From a checkpoint of a small encoder-decoder image transcriber: decoder width 128, batches of 256.
Rows from block 5 of the image encoder of a small encoder-decoder image transcriber, named by matrix and row number. Rows with one number within an expert belong to one neuron, the router's apart. Each number is 128 + 24 x the weight over its row's rms, rounded and kept within 0 to 255. All counts start at 0. After the name is the row's rms in percent of the matrix's.
Before each expert's rows are labels from the 100 images, of 14848, where the router gives the expert most weight on average: "responds to" is what is common among them; "peak at" is the part of the image that holds the peak. Only what is clearly more common there than usual is listed. The data: numbers of one to four digits printed on busy colour backdrops. In brackets: how many of the 100.
# router: router (encoder.blocks.5.mlp.router.weight, 4x256, trained with AdamW), inputs 0-85
# up: expert up (encoder.blocks.5.mlp.up, 4x128x256), inputs 0-85
# down: expert down (encoder.blocks.5.mlp.down, 4x256x128, transposed), outputs 0-85

# expert 1
responds to: first digit: 3 (31)
peak at: centre (36); middle right (28)
router.1 106 [ 96 125 129 137 116 131 109 154 143 133 138 156 168 149 145 164 101 143 121 104 147 139 103 139 124 114 122 125 127  92 135 110 112 120 116 154 130 171 144 132 134 101 137 168 127 108 108 184 109 121 107 157 113 125 141 130 135 135 158 143  94 172 126  95 124 127  89 128 213 122 144 115 104 132 121 165 143 139 111 119 153 133 158 148 132 123]
up.0 109 [144 155 136  87 147 152 106 114 104 135 133 117 173 131 121 124 104 121 135 128 172  89  73 151 141 121 117 157  98 127 142 142 140  92 136 138 125 120 124 138 159 105 156 122 114  66 123 173 107 139 101 134 130 162 138 155 123 145 101 122 116 145 115 108 133 150 129 110 113 129 133 123 120 113  87 150 162 140 109 108 101 100 131 138 117 130]
down.0 107 [135 111 103 149 138  87 165  93 132 134 139 108 100 175 106 102 170 157 116 114 106 102 138 155 106 121 151 132 135 116 182 114 130 114 118 140 178 181 145  88 129 145  94 160 142 155 120 120  94 109 116 144 119 144 108 125 147 167 105 113 130 107 141 120 122 111  87 113 133 116 128 129 137 120 122 163 121 109 126 110 118 109  98 145  95 169]
up.1 103 [152 139 144 119 111 132 124 104 152 140 119 141  82 128 121 135 109 106 129 141 131 127 142 109 138 128 158 188 102 136 174 139 148 148 124 152 116 117  74 132  90  92 156 137 113  88 132 169 138 175 113 105  96  97 170 131 104 131 120 127 138 144 126 145 188 160 140 130 195 140 109 123 113  82 104 141 102  84 127 129 170  94 139 121 126 129]
down.1 101 [107 100 131 117 117 141 113 120 144 146 121 143 146 116 145 111 147  95 137 135 125 114 101 155 104 165 129 135 115 144 146 133 123 119 112 101 103 119 122 147 154 139 145 153 140 125 119 122 120 100  85 156 128 105  98  92 125 134 126  92 109 130 155 113 148 113 114 138 142  83 122 136 113 107 121 162 176 138 123  51 129 151 159 163 146 147]
up.2 099 [ 81 115 130 171 125 144 117 125 166 123 135 148 106 124 146 114 155 141 110 114 145 133 114 171 110 130 141 178  53 140 144  62  92 139 139 150 117 133 147 130 128 178 123 138 106  97 124  80 121 125 130 128 144  98 121 105 120  81  97 151 154 121 116 122 152 131 142 102  99 119 125 136 117 178  99 131 113 154 109  81 126 117 129 122 162 110]
down.2 098 [139 150 105 135 108  84 136 102 137 114 125 105 111 160 104 121 162  64 120 134 146 154 107 161 128 136 145 127 190 102  79 139 113 123 102 161 132 113 124  81 128 135 125 136 123 142 157 113 160 116 142 177 165 156 117 106 143 118  90 124 138 154 127 136 115 143 129 166 120 128 115 140 102  85 122 126 112  96 126 118 149 134 121 184 159 123]
up.3 108 [ 90 166 161 107  90  94 112 124 129 110  94 150  97  80 152 167 102 128 107 129 146 199 157  97 107 134 133  85 131 132 127 117 124 126 134 114 106 133 166 134 135 136 223 130 126 110 133 112 139 133 101 141 100 130 142 112 141 133 122 123 120 126 137 109 130 112  89 113 112 133 136  88 132  78 139 115  95  87 137 141 153  99 118 111 137 119]
down.3 104 [ 79 139  99  99 139 121 116 141 144 198  99 175 101 128 127  72 121 130 190 129 123  89 115 145 103 116 116 161 174 149 117 125 129  88 122 105 118 179 164  91 131 135  86 127 114 126  86 149 142 125 146 120 178 163 130 108 121 116  95 117 149 150  87 125 152  72 110 119 140 157 137 132 178 131 161  92  98 150 138 121 117 124 153 139  75 130]
up.4 093 [ 81 122 105 167 162 112 170 122 108 107  85 126 152  85 119 118 130 147 131 196 111 141  90 119 134  89 132 180  77  85 123 137 145  89 113  87  92 148 126 146 146 135  83 143 145 101 107 156 128 178 111 134 133 101 116 149 109  99 156 165  84 110 122  94 112 117 112 115  99 123 129  85 134  98 135 104 118 141 156 189 140 125 141 117 111  87]
down.4 097 [111 130 145  92 115 158 124  75 103 105  95 134 123  82 124 114 110 148 115 104 144 121 117  99 143 114 157 137 142 106 159 130 122 129 127 155 106 155 122 125 135 124 161 105 130 143 171 130 122 139 118  88 158 159 157 137 116 180 131 103 104 115 107 158 135  97 131 129 141 128 140 174 127 134 122 133 126 152 150 200 159 120  93 122 105 127]

# expert 3
responds to: on a plate (81)
peak at: centre (28)
router.3 095 [158 146 127 123 165 132 161 147 123 110 156 118 180 117 135 152 126 114 137 128 148 150 150 164 156 114 128 110 163 104 106 141 116 152 140 149 118 113 114 128 109 133 132  91 160 144 140 136 120 140 146 132 134 128 130 142 115 165 130 101 156  98 145 103  95 141 160 112 109 116 156 164 186 121 122 134 150 155  82 127 121  87 115 130 147 170]
up.0 097 [133 106 129 145 138 144 142 115 105 145 110  99 103 127 150 131 163 106 157 158  97 153 133 139  90 162 137 130 126 164 148 156  75 179 116  94 130 129 128 112 146 124 124 142  93 129 139 151 117 107 152 160 117 112 106 160  83 129 169  88 136  79 129 160 132 135 115 133 114 126 138 124 141 116 110 112 126 132 168 138 128 127 122  68 154 125]
down.0 100 [133 104 119 156 105 104 129 134 154 104  92 153  63 120 115 150 145 132 116 143 122  91 155 164 147 132 156 133 116 141 125 145 155 133 150 129 133 131 123 161 110 136 134 119 162  74 145  99 113 143  99 117 123  99 141 132 112 116 128 141 134 161 117 121 132 105 137 138 158 147 130 124  75 106 144 129 130 129 127 100  92 146 109 133 132 160]
up.1 098 [132 151 162 124 139 120 150 114 136 142 135 136 116  90  98 111 109 115 135  91 131 127 138 122 115 119 143 108 106 125 125  91 136 144 140  71 126 128 136 127 161 132 153  75 138  49 127 118 132 154 181 133 136 154 132 120 145 113 106  85 108 150 159 109 143 145 112 134 152 162 101 148 120 126 100 113 140 139 148  98 115 121 101 110 116  95]
down.1 104 [167 126 121 114 100 127 104 105 146 163 137 139 157 120 109 111 109 113 149 138 129 120 114 136 134  78 147 151 130 159 114 130 137 117 167 107 136 116 113 155 170 134 135 125 142 126 162 119 159 120 126 108 133 161 168 104 134  93 105 119 127 112 118 126 124 111 139 181 128 115 101 129 137 128  94  77 139 148 180 145  98 128 157  96 148 113]
up.2 094 [136 107 151 165 130  95 109 133 149 182 110 102 105 132  84 133 118 108 155 168 167 115 138 110 112 175 123 111 127  89 167 122 100 126 133 135 139 130 123 108 157 110 120 142  78 178 144 104 119 195 143 121  68  93 140 119 136 101 134 155 107 141 104 120 128 101 130 154 104 134 136 159 113 175 134 137 107 120 136 165 133 124 128 104  79  61]
down.2 095 [177  94 140 149 114 129 137 155  93 106 150 116 136 129 145 137 110 124 163 135 131 136 138  99 157 154 144 101 104 141  73  88 130 133 115 102 143 114 103 114 126 122  95 123  99 123 133 158 111 130 167 147 104 119  65 152 100 143 137 109 159 147 104 110 182 137 120 143  83 149 156 126  94 114 167 117  93 135 126 138 102 135 119  90 121 132]
up.3 116 [109 149 109 180 103 128 104 134  97 100 128 146 151 151 150 139 110 139 120 137  93 156 143 120 134 105 132 144 145 135 160 133 145 135 135 180 144 149 108 111 104 116 112 118 105 118  85 172 109 168 112 148 106 134 114 148 104 136 165  90 140 132 108 111 113 166 121 109 150  87 156 132 130 123 125 131 127 165 132 106 119 123 142 191 171 146]
down.3 113 [144 129 120 150 131 125 122 140 143 122 146 143 128 169 134 151 108 142 123 148 118 109 149 127 126 112 121 122 132  99 186 133 132 174 130 104 137 128 133 161 127 118 103 178 112 116 104 144 126 117 197  81 118 146 169 147 146 123  91 129 113 100 145 128  95 138 103  93 130 153 139 120  88 162 115  74 146 137 146  81 112 148 153 105  99 115]
up.4 103 [ 80 152 116 131 139 133 122 120 119 113  80 122  88  90 113 147 122 119 120 143 137 148 112 102 153 130 113 127 109 158 144 129 134 120 145 107 141 136 125  99 134 138  72 107 155 108 154 139 115 161 135 115 134 111 172 154 121 161 171 149 117  86 128 122 159 216 114 183 125 140 109 122 119 134 131 121 144 117 160 151 107 175 137 136  99  70]
down.4 102 [121 134 144 121 113  72 129 115 131 142 135 101 115 143 151 188 104 115 162  92  90 154 122  98  93 116 120 132  79 137  96 123 122 103 139 120 123 118 119 109 116 153 116 126 153 172 170 132 124 138 151 163 126 112 115 111 114 130 151 108 119 149 149 142 113 156 122 152 138 152 105 160  92 118 131  90 120  92 130 117 101 108  94 110 109 115]

# expert 2
responds to: length: one (59); last digit: 4 (30); first digit: 4 (28)
peak at: centre (40)
router.2 094 [157 152 153 119 140  92 123 100 138 118  96 105  60 121 139 126 162 140 144 121  95  94 155  85 141 144 136 139 117 157 150 175 125 101 139 101 156 120 131 136 121 133 149  85 132 188 148 109 148 165 150  93 111 144 102 135 124 105 122 131 157 125 116 161 121 119 141 132 146 122 117 110 109 109 120  99 115  71 170 154 152 126 136 113 133  97]
up.0 088 [149 149 120  90 135 164 112 148 135 138 136 121  79 114 155 113  95 120 146 118 111  88 144 137 146 161 159  89 114 131 102  77 118 170 137 133 119 141 130 133 112 146 132 136  54  59 121 125 125 170 114 151 151 116 198 138 170 125 131 107 108 160 116 130  99  96 156 127 145 125  95 115 152 146 186 111 153 136 140 129 151 115 129 160  91 146]
down.0 091 [143 122 107 132 125 136  89 131 136  97 133 167 128 119 117 128 117 121 153 117  98 122 171 164 121 151 139 148 128 157 137 106 136 110 146 151 147 128 148 104 110 149 146 112 134 154 101 142 151 191 112 104 154 118  99 114 125 131 130 105 113 148 156 130 109 184 112  86 104 140 114 101 101 154 118 113 135 122 143 117 148 101  85 135 123 110]
up.1 094 [159 145 109 157 148 143 137 161 147 144  92 140 137 113 122 149 124 109 155 148 105 171 109 120 120 131 144 111 131 128 106  97 164 110 139 142 160  94 131 123 134 154 111 135 115 161 119 143 135 135 131  93 131 150 141 130 100 134 173 138 169 151 127 143 105 178 109  96 113 119 133 103  99 106 154 115 116 127 195 110 124 157 130 170 130 162]
down.1 095 [112 131 148 159  88 102 180  97  96 149 123 129  89 119 114 118 110 110 170 100  81 107 102 101 142 138 120 138 150 138 111 108 133 120 158 107 136 105 104 120 146 120 182 127  95 129 173 135 160 134 118 144  93 102 116 127 126 173 109  88 131 138 142 106 153 156 161 166 147 106  85 138 122 104 148 113  86  95 144 124 118 107  98 115  99 156]
up.2 099 [110  96 152 145  86 116 111 149 136 109 101 159 153 119 130 119 158 149 120 141 136 132 132 140 128 154 137 216  94 147 122 134 170 101 107 118  96 143 163 123  82 126 147  97 101 128 134 110 145 136  90 122 156 121 106 121 132 164 116 132 128 132 110 157 134 110 110 110 121  78 140 145 142 131 108 117 129 136 169 117 109 124  76  91 154 104]
down.2 099 [119  93 129 114 155  98 137 176 110 129 120 108 112  58 116 125 104 127 147 124 137 117 136 117  99 164 137  98 123 146 124 155 136 109 116 147 137 164 101 103 104 190 138 131 132 132 121 130 106 122 142 147 112 140 129 111  74 124 139 114 151 134 115 135 145 152 123 139 131  93 157  82 111 104 126 151 161 119 142  88 163  86 173  98 139 114]
up.3 091 [141  87 152 159  89 121 114 134 131 156 159 119 129 158 133 114 145 146 156 108 134 151 154  82 122 117 136  87 130 124 171 154 153 147 150 115  90 125 132 109 109 157 123 146 143 138  83 157 118 136 123 137 117 123 131  89 143 137 159 125 120 107 117 147 202 127 206 119 133 111 156  99 120  90 151  88 134 153 113 146 130 152 152 127  85 163]
down.3 094 [ 95 107 117 150 126 102 132 129  88 123 158 108 102 170  95 107 122 187 140 147  81 102  81 144 117 111 112 109 133  94 152 130 126 133 169 149 145 115 138 132 144 167 180 128 146 143 119 142 122 101 119 132 159 106 157  84 125 127 158 155 130 159 165 110 117  97 167 133 106 138 130 147 164 125 110 131 142 124  66 155 180 147 123 154 146 117]
up.4 106 [141  89  84 159 122 135 112 131 126  84  77 135 153 114 135 131 137  88 109 158 112 117 160 144 124 145 116 131 100 128 152 107 117 125 141  69 105  90 112 126 143 148 116 146  92 123 181 111 124 104 123 141 104 161 149 113 120 118 141 127 123 110 152 166 124 144 143 157 117 161  98 123 127 132 108 130 150 144 150 130 118 158 139 138  87 132]
down.4 109 [105 138  95 103  83 115 128 108 155 157 124 125 122 127 119 183 110  90 130 123 169 112  65 114  92 142 114 117 160 109 132 103 157 145 140 160 127 127 135 142 132 116 125 117 130 126 127 195 157 114 139 139 128 100 164 128 137  77 138 114 102 147 122 128 129 140 126 173 105 140 116 145 153 120  97 128 104 126 156 110 143 100 110  89 119 124]